config.yaml
encoder_num_experts: 64
decoder_bias: "all"
optimizer: "muon"
weight_decay: 0.1
Rows from expert 3 of block 3 of the image encoder, named by matrix and row number. Rows with one number belong to one neuron. Each number is 128 + 24 x the weight over its row's rms, rounded and kept within 0 to 255. All counts start at 0. After the name is the row's rms in percent of the matrix's.
# up: expert up (encoder.blocks.3.mlp.up, 64x96x192), inputs 0-95
# down: expert down (encoder.blocks.3.mlp.down, 64x192x96, transposed), outputs 0-95
up.16 109 [110 144  68 111 127 123 141 174 163 131 100 164 151 108 102 112 113 167 109  99  85 109 142 112 100 131 117 149 124 153 130 143 126 118  84 121 152  73 110 144 151 119  96 117  92 137 114 136 123 115 141 123 134 141 119 131 123  99  87 165 141 151 173 118 123 129 147 125 127 135 148 158 153 113 143 130 171 120 120 128 141 128 146 128  66 157 112 166 138 147 104 142 131 120 155  78]
up.17 102 [119 130 134 113 103 122 147 136 145 139 172 126 125 133 108 147 169 135 163 118 114 118 132  88 106 130 126 178  93 132 124 127 128 155 141  97 153 118 129  94 200 153 140 103 128 107  86 122 117 154 170 110 158 123 138 159 135 117 149 161 125  94 115 104 114 116 111 154 163 113 136 164  99 102  89 111 170 150 110  89 126 145 137 133 181 109 112 137  89 120 151 118 124 133 134 156]
up.18 106 [140 137 131 137 101 144 121  97 144 138 120 135 122  92 153 199 127 161 108 112 127 141 112  99 146  95 115 129 113 203 114 143 124 127 122 100 142 114 100 166 126 118 153 113  73  99 142 157 125 152  89  93  91 104 111 121  86 161 146 114 117 152 138 110 155 127 155 123 107 111 111 143 157 121 148 141 118 148 151  74 105 180 128 134  94 103  96 139 135 128 118 169 145 131 108 105]
up.19 108 [122 176 149 147 129  91  80 109 115 109  87 104 155 151 147 124 118 136 132 172 146 150  92 189 137 143 135 153 163 142 118 129  96  88 145  55 142 141 143 133 128 137 148 127 124 115 119 136 124 151 132 128 114 124  73  82 152  95 129 142  84 119 143 127 106 124 164 104  97 128 102  80 125 145 140 144 115 141 105 153  91 158  98 119 139 152 124 131 106 126 126 141 138  88 125 153]
up.20 070 [144 164 122 113 136 114 123 122 167 115 119 120 120 166 107  84 123 146 110 116 107 106 130 156 133 128  87  84 137 119 184 122 150 126 165  95 144 157 128 109 142 103 147 160 123 125 154 125 153 154 168 132 145 166 122 161 128 124 109 112 126 123 127 134 158 107  94 125 119  94 100 100 161 152 137 136 123 113 152 128 114 109 108 115 158 149 118 134 141 104 151 120 125  97 145 144]
up.21 103 [109  91 155 103 148 150 118 116 135 118 116 187 114 125 105 104 119 140 132 138 120 133 112 156 136 122 142  86 102 112 107 117 125 153 104 145 121 126 109 156 117 137 174 143 138 111 107  91  92 127 135 153 133 156 108 133 135 111 136 125 162 164 149 158 159 121 128 156 135 108 129 109 152 120 149 125 123 100 119 131  99 136 152 144  72 101 106 186  78 178 109 152 114 168 100 162]
up.22 103 [103 143 103 115 124 106 137 161 130 159 124  94 179 108 170  84 143 177 135 142 120  88 112 102 121 169 132 139 122 142 117 130  78 137 145 146 109 130 159 115 156 101 117  96 134 116 143 113 112  99 168 132 137 117 130 127 133 143 131  73 120 133 118 115 101 155 149 179  91 124  97 149 166  97 124 153 113 135 133 178 114 120 100 110 153 163 110 121 159  91  55 132  83 152 173 147]
up.23 111 [142 145 108 113 138 155 134  66 192 137 110  97 122  70 131 136 142 135 121 125 146 154 115 121 105 140 112 140 115 168 123 129 177 163 129 146 124 129 151 153 147 136 180 103 132 138 152  99 116 115 134 100 110 198 155 141 100 155  97 129 138 139 108 116 126 146  97  72 113 113 180 134 173 100 140 122 140  99 128 107 127 123 129 114 117 144 118 109 152  88 125 141 127 118 174 115]
up.24 134 [140 141 120 172 100 131 130 114 138 146  85 119  80 119 139  87 153 153 142 167 139 133 102  90 165 168 155 147 135 101 139 118  64 123 143 149 118 128 127 130 158 116 127 182 149 104 146 110 122 122 110 127 100 122 116 109 170 109 130 182 138 112 164 132 111 160 118 128  94 137 132 180 162 139 114 127 138 120 108 178  95 139 157 105 136 126 119  65 138 159 111 125  75 141 120  93]
up.25 086 [121 153  94 136 136 121 132 119 125 134 135 109  80 125  89 146 139 140 134 147 175 117 125 149 172 164 114 129 130 116 121 117 162  95 146  96 161 143 126 117 119 183 108  86 104 106  78 120 164  99  81 119 115 110 160 137 112 115 146 124 122 120 151 119 152 138 143 137 169 173 106 114  73 131 140 147 104 170 139 126 118 119 166  90 138 135 145 144 151 136 136 172 171 157 120 112]
up.26 092 [109 157 109 115 103 129 116 183 100 194 133 133 109 123 118 123 114 115 101 143 140 127 153 145 139 170 141  78 152 136 130 128 105 157 180 140 142 143 139 124  78  73 140 129 127 147  86 140 113 119 137 117  97 158 142 164 154 142 145 116 172 121 106 132 114 109 159 164 139  93 132 144 161 115 125 173 185  90  91 143 140 163 118 133 113 120 136 107  99 128 154 125 112 122 122 115]
up.27 111 [149 121 121 122 124 114 154 145 189 113 134 100 160 115 166 145 132 119 128 111 131 118 132 124 145  93 142 178 153 149 109  77 104 128 112 125 118 118 109 169 160  72 136 117 152  81 164 154 120 132  99 123  97 173 110  99 114 125 135 152 140 130 131 103 132 142 117 155 186 129 146 107 127  64 152 143  98 114 102 144  87 106 144 137 137 108 125 116 142  87 151 152 135 162 126 121]
up.28 103 [122 102 122 135 129  99 139 111 127 130 112 145 128 148 129 146 119 109 139 118 120 109 109 145 115 154 144  95 152 166 126 116 124 100 165 133 114 132 164 133 119 137 165 169  65 100 145 148  96 122 132 162 141 135 121 130  80 158 131 117 105 140 124 137 124 131 155 114  81 151  66 124 101 159 138 153 151 138 122 124  79  81 163 154 136 142 121 122 139  87 120 121 117 121 167 175]
up.29 093 [157 142  99 151 136 171 156 152  95 124 100 131  81 182 124  80 103 136 127 125 112 115 129  95 133 126  96 124 144 120  96  95 125 111  86  94 129 150 150 155  87 162 179 104 109 135  81 133 124 100 112 138 134 130 146 150 123 108 151 131 114 120 135 139 121 119 117 142 137 102  98 145 139 130 125 122 149 123 153  81  98 110 184 156 134 107  99  99 100 111 137 142 117 123 166 156]
up.30 110 [132 110  87 121 119  97 117 113 156 101 142 131 160 185 142 130 134 154 123 121 158 127 167 173  71 122 133 131 138 102 140  85 121  67 143 120 177 146 105 150 149 145 134 127 190 123 110 104 138 130 124 151 131 128  78 126 168 166 135 110 102 103 149 132 140 173 133 173 114 135 143 129  74 112 113 116 125  97 113 136  95 128 125 161 136 132 146 162 142 155 118 121 189 110 133 133]
up.31 104 [150 141 154 164  91 121 115 105 142 141 151 119 130 115 147 117 101 118 143 131 128 118 119 168 166 144 123 118 143 130 112 108  73  62 137 101 166  92 116 134 151 102 104 169 184 141 118 110 111  92  86 113 132 155 118 166 127 124  73 142 175 143 145 120 136 163 142 133 138 153 157 134 105 110 127  87 143 132 139 170 131 166 112 147 150 128  85 123 129  67 100 119  77 156  90 106]
up.32 103 [120 150 118 122 127 153  74 158 104 126 124 146 133 146 111 135 146 166 132 191 163 144 172  88 112 150 113  75 143 141 125 121 116  74 120 100 118 130 110 134 125 142 100 131 160 154 152 112 139  95 126 112  89 139 127 147 124 122  81 102 112 107 136 126 136 112 129 120 135 102 147 160 175  96 144  88 132 131 154 148 119 155 180 117 178  69 118 106 152 142 168 119 119 141 117 149]
down.16 109 [129 137 177 113 144 116 102 116 129 106 175  86 148 147 137 135 122 150 127  96 142 146 124 160  93 123 103 138  93 136 137 123 172 135 100 178 101 172 151 145  79 112 139 104 138 170 134 110 111 136  88 127  93 113 131 100 143 149 132 145 133 117 147 102 148 163 131 101 113 145 117 200 120 131 105 123 128 132 146 141 131 184  79 110 162 106 126 151 168 136 111 132  84 131 130 116]
down.17 104 [211 123 131 161 146 129 102 117 142 123  68 118 109 141 123 143 119 116 133 117 105 118 124 166 142 135 125 152 127 135 128 102 165 125 101 118 132  98  95  78 125 155 136 155 113 121 150 125 101 135 115  91 122 124 137  98 144 139 135 175 146 112 160 129 118 114 145 125 154 141 120 155  77 148 120 126  90  92  62 123 128 131 111 107 121 128 126 119 127 119 149 123  99 109 108 105]
down.18 098 [136 107  95  82 170 151 127 145 101 144 141 138 126 166 110 129 153 134 157 138 104 156 136 114 146  77 128 123  68 157  99 138 177 135  97 137 109 163 122 179 123 156  84  84 128 179 111 125 134 130 156 139 119 125 160 164 134 189 108 129 148 139 122 100 131 109 111 118 128 125 126 124 135 129 136 139 123 108 105 111 117 142 122 100 152 121 130 159 135 134 138 139 140 119 153  81]
down.19 105 [158 133 162 104 120 138 141 137 134 192 140 113 115 160 103  96 118  88 115 134 122 109 141 106 126 145 116 141 103 124 132 123 142 128 158 156 157 128 105 139  73  75 134 114 108 130 138 127 116 132 103 125 142 115 131 180 111 156 115 138  62 113 161 127 114 134 171 113 106 148 144 179 174 109 104 168  92 134 125  86 119 122 134 118 168 131 125 116 174 164 139  89 111 164 121 158]
down.20 071 [ 85 142 135 115 114 140 144 164 124 146  84 124 135  98 111 147 114 204 137 127 145 132 115  98 103 123  79 186  89 126 137 158 123 112 140 112 150 150 113 130 135 134 193 142 140 125  99 124 127 114  87 145 109 167 116 161 114  97 127 110 114 163 177  99 125 106 155 116 128 115 146 135 102 115  84  94 151 162  97 121 101 105 132 150 141 141 133 156 154 102 116 108 150 104 150 154]
down.21 097 [128 168 142 140 143 162  70 152 137 134 144 144 112 171 106 118 125 126  96  97 142 151  95 180 148 166 127 104  98 103 119 118 149 106 151 102 107 125 135 142  97 131 116  92 117  95 118 111 124 153 146 161 161 119  93 118 123 101 147 116 146 123  78 119 146 149 114 116  97 115 120 126 111 150 137 176 117 150 181 185 167 155  71 146 132 162 118 171 128 162  84 149 170  91 154 111]
down.22 101 [145 149 173 115 167 139 122 152 126 138 171 156 121 129  79 135 122 101  77 155 122  99 133 152  87  78 119 118 133 182 157 142 128 117 123 126 110  93 109 126 145  75 136 143 145 150  94 142 112  82  96 160 108 117 149 108 137 125 131 112 146 119 118 152 108 165 172 103 116 115 146  79 159  82 144 147 112 107 116  94 145 112 135 128 131 117 117 125 103 104 131  75 124 127 126 122]
down.23 108 [154  78 166 134 139 124  90 150 114 157 124  88 146 159 127 128 123 121 141 121 128 128 141 147 153 125 112 137  89 163 117 129  98  68  95 122  76  84 130 117 152 148 174 115  83 157  85 141 133 146 150 103 103 104 110 111 146 122  96 154 140  87 126 164 159 119 112 126  94 118 128 102  96 114 120 142 159 127 130 135 147 121 127 153 141 128 104 155 133 129 143  96 131 102 141  87]
down.24 124 [162  96 107 140 115 129 131 103 134 111 163 163 177 129 115 132 139 134  98 165 146 117 142 133  77 117 102 131 119 172 161 118 121 126 113 123 130 100 123 135 155 123 132 137 138 118 117  88 101 126 153  94 147 155 152 125 147 138 163 119 134 101 119 158 125 135 134 134  78 116 155  89 121 101 121  99 136  82 112 101 123 122 131 127 114 128 150  97  83 164 152 134 124 155 133 167]
down.25 085 [126 112 131 152  93 139 119 143 159 104 139 140  97 100 109 139  90 149  92 110 147 138 137  89 147 149 158 129 113 122 125  98  96 152 181 143  80 128 121 136 128  92 149 144 155 104 162 152 114 105 110 152 120 145 144 105 109 117 126 162 114 154 145  91  99 114 130 162  86 109  84 127 148 152 110 115 121 146 124 143 134 159 140  93 133 129  96 134 146 112 110 162 129  90 133  75]
down.26 094 [166 163  82 166 162 143 135 158 115 117 143 144 168 123 103 120 118 158 130 109 164 116 123 150 123 150 120  84 109 110 118 146 118 153  99  94 114 136 106 186 117  89 127 118 106 127 143 134 129 147 143 103 121 165 138 123 107 121 128  95 164 137 128 162 122 133 102 132 181 113 137  94 104 133 122 124 105 137 141 130 128 117 121  99  81  93 186 140 106 104  65 161 120 152 116 122]
down.27 112 [156  65 100 144 133 124 132 121  93 121 163 112 154 161 104  96 135 150 127 166 141 154 155 133  95 128 116 143 139 115 131 102 118 132  77  89 137  64 137 153 140 148 127 123 146 119  90 152 142 156 148 197 161 129 137 168 142  90 156 107 146 144 110 125 169 169  90  81 100 107 114 126  97 122 136 119 116 151 185 152 117 113  92  88 114 121 132 154 130 135 103  96 105 134 114 109]
down.28 112 [121 120 109 103 167 137 103 136 142 163 128 106 154 159 105 161  92 104 119 145 133 131 138 138 125  95 140 112 119 114 107 122 124 106 103 138  83 119 126  90 120  71 146 113 110 177 120 116 160 146 112 125  90 111 135 128 147 121  83 142  90 121  83 136  44 153 127 121 109 137 132 119 154 117 110 143 132 125 130 107  89 142 140 111 154 108 125 108 144 167  98 123 136 117 178 147]
down.29 083 [ 68 125 136 126 161 129 127 159 149  94 161  85 162 143 102 124  98 124 142 103 130  88 193 146 128 106 138  74 145 111 125 133 100 126 133 161 101 148 130 145 127 162 132 159 151 141 117 180 109 124 166 102 105 145 103 156  94 116 154 126 150 155 129 114 142 152 120 185 113 168 110 111 128 131 139 109 165 126 152 115 152 129 100 126 121 105 120 140 115 158  80  88  97 137 111 148]
down.30 107 [136 106 175  86 154 154 143 122 134 108 103 118 141 152 119  99 120 169 156 119 137 123 120 155 165 127 143 137 126 123 142 107 129 146 143 125 113 166 150 156 134 151 127 112 106 130 139 119 142 156 130 104 103 122 175  84 127 149 154 147 102 109  94 145  94 115 140 151 127  92 112 131 129 115 102 144 142 150 163 148 131 148 137 120 165 119 138 188 143 154 130  90 114 130 133 152]
down.31 102 [150 125 112 135 101  91 165 128 129 128 142 149 122 116 109 151 117 109 164 121 138 114 125  48 100  70 104 143 160 140 122 148 155 142 139  83 108 102 123 128 139 135 159 155 114 126 129 119 120 160 186 123 131 135 101 120 119  98 150 130 107 104 151 109 119 129 101 128  80 161 138 124 144 140 143  98 117 156 128 142 163 128 126 132  99 153 157 130 120  89 132 174 155 122 133 113]
down.32 092 [144 139 145 138 132 152 168 128 128 142 132 123 109 114 128 140 119 141 162 177 157 170 130 130 122 115 146 176 144 120 107  92 112 136 116 117 155 179 150 140 168 138 129 146 133  91 100 123 145 133 152 141 119 161 103 151 137 124 148 111 155 119  77 111  87 117 119 105 128 108 114 136 128 131 127 118 164 105 132 122 100 112 110 149  66 134 134 129 127 104 117 141 145 123 138  88]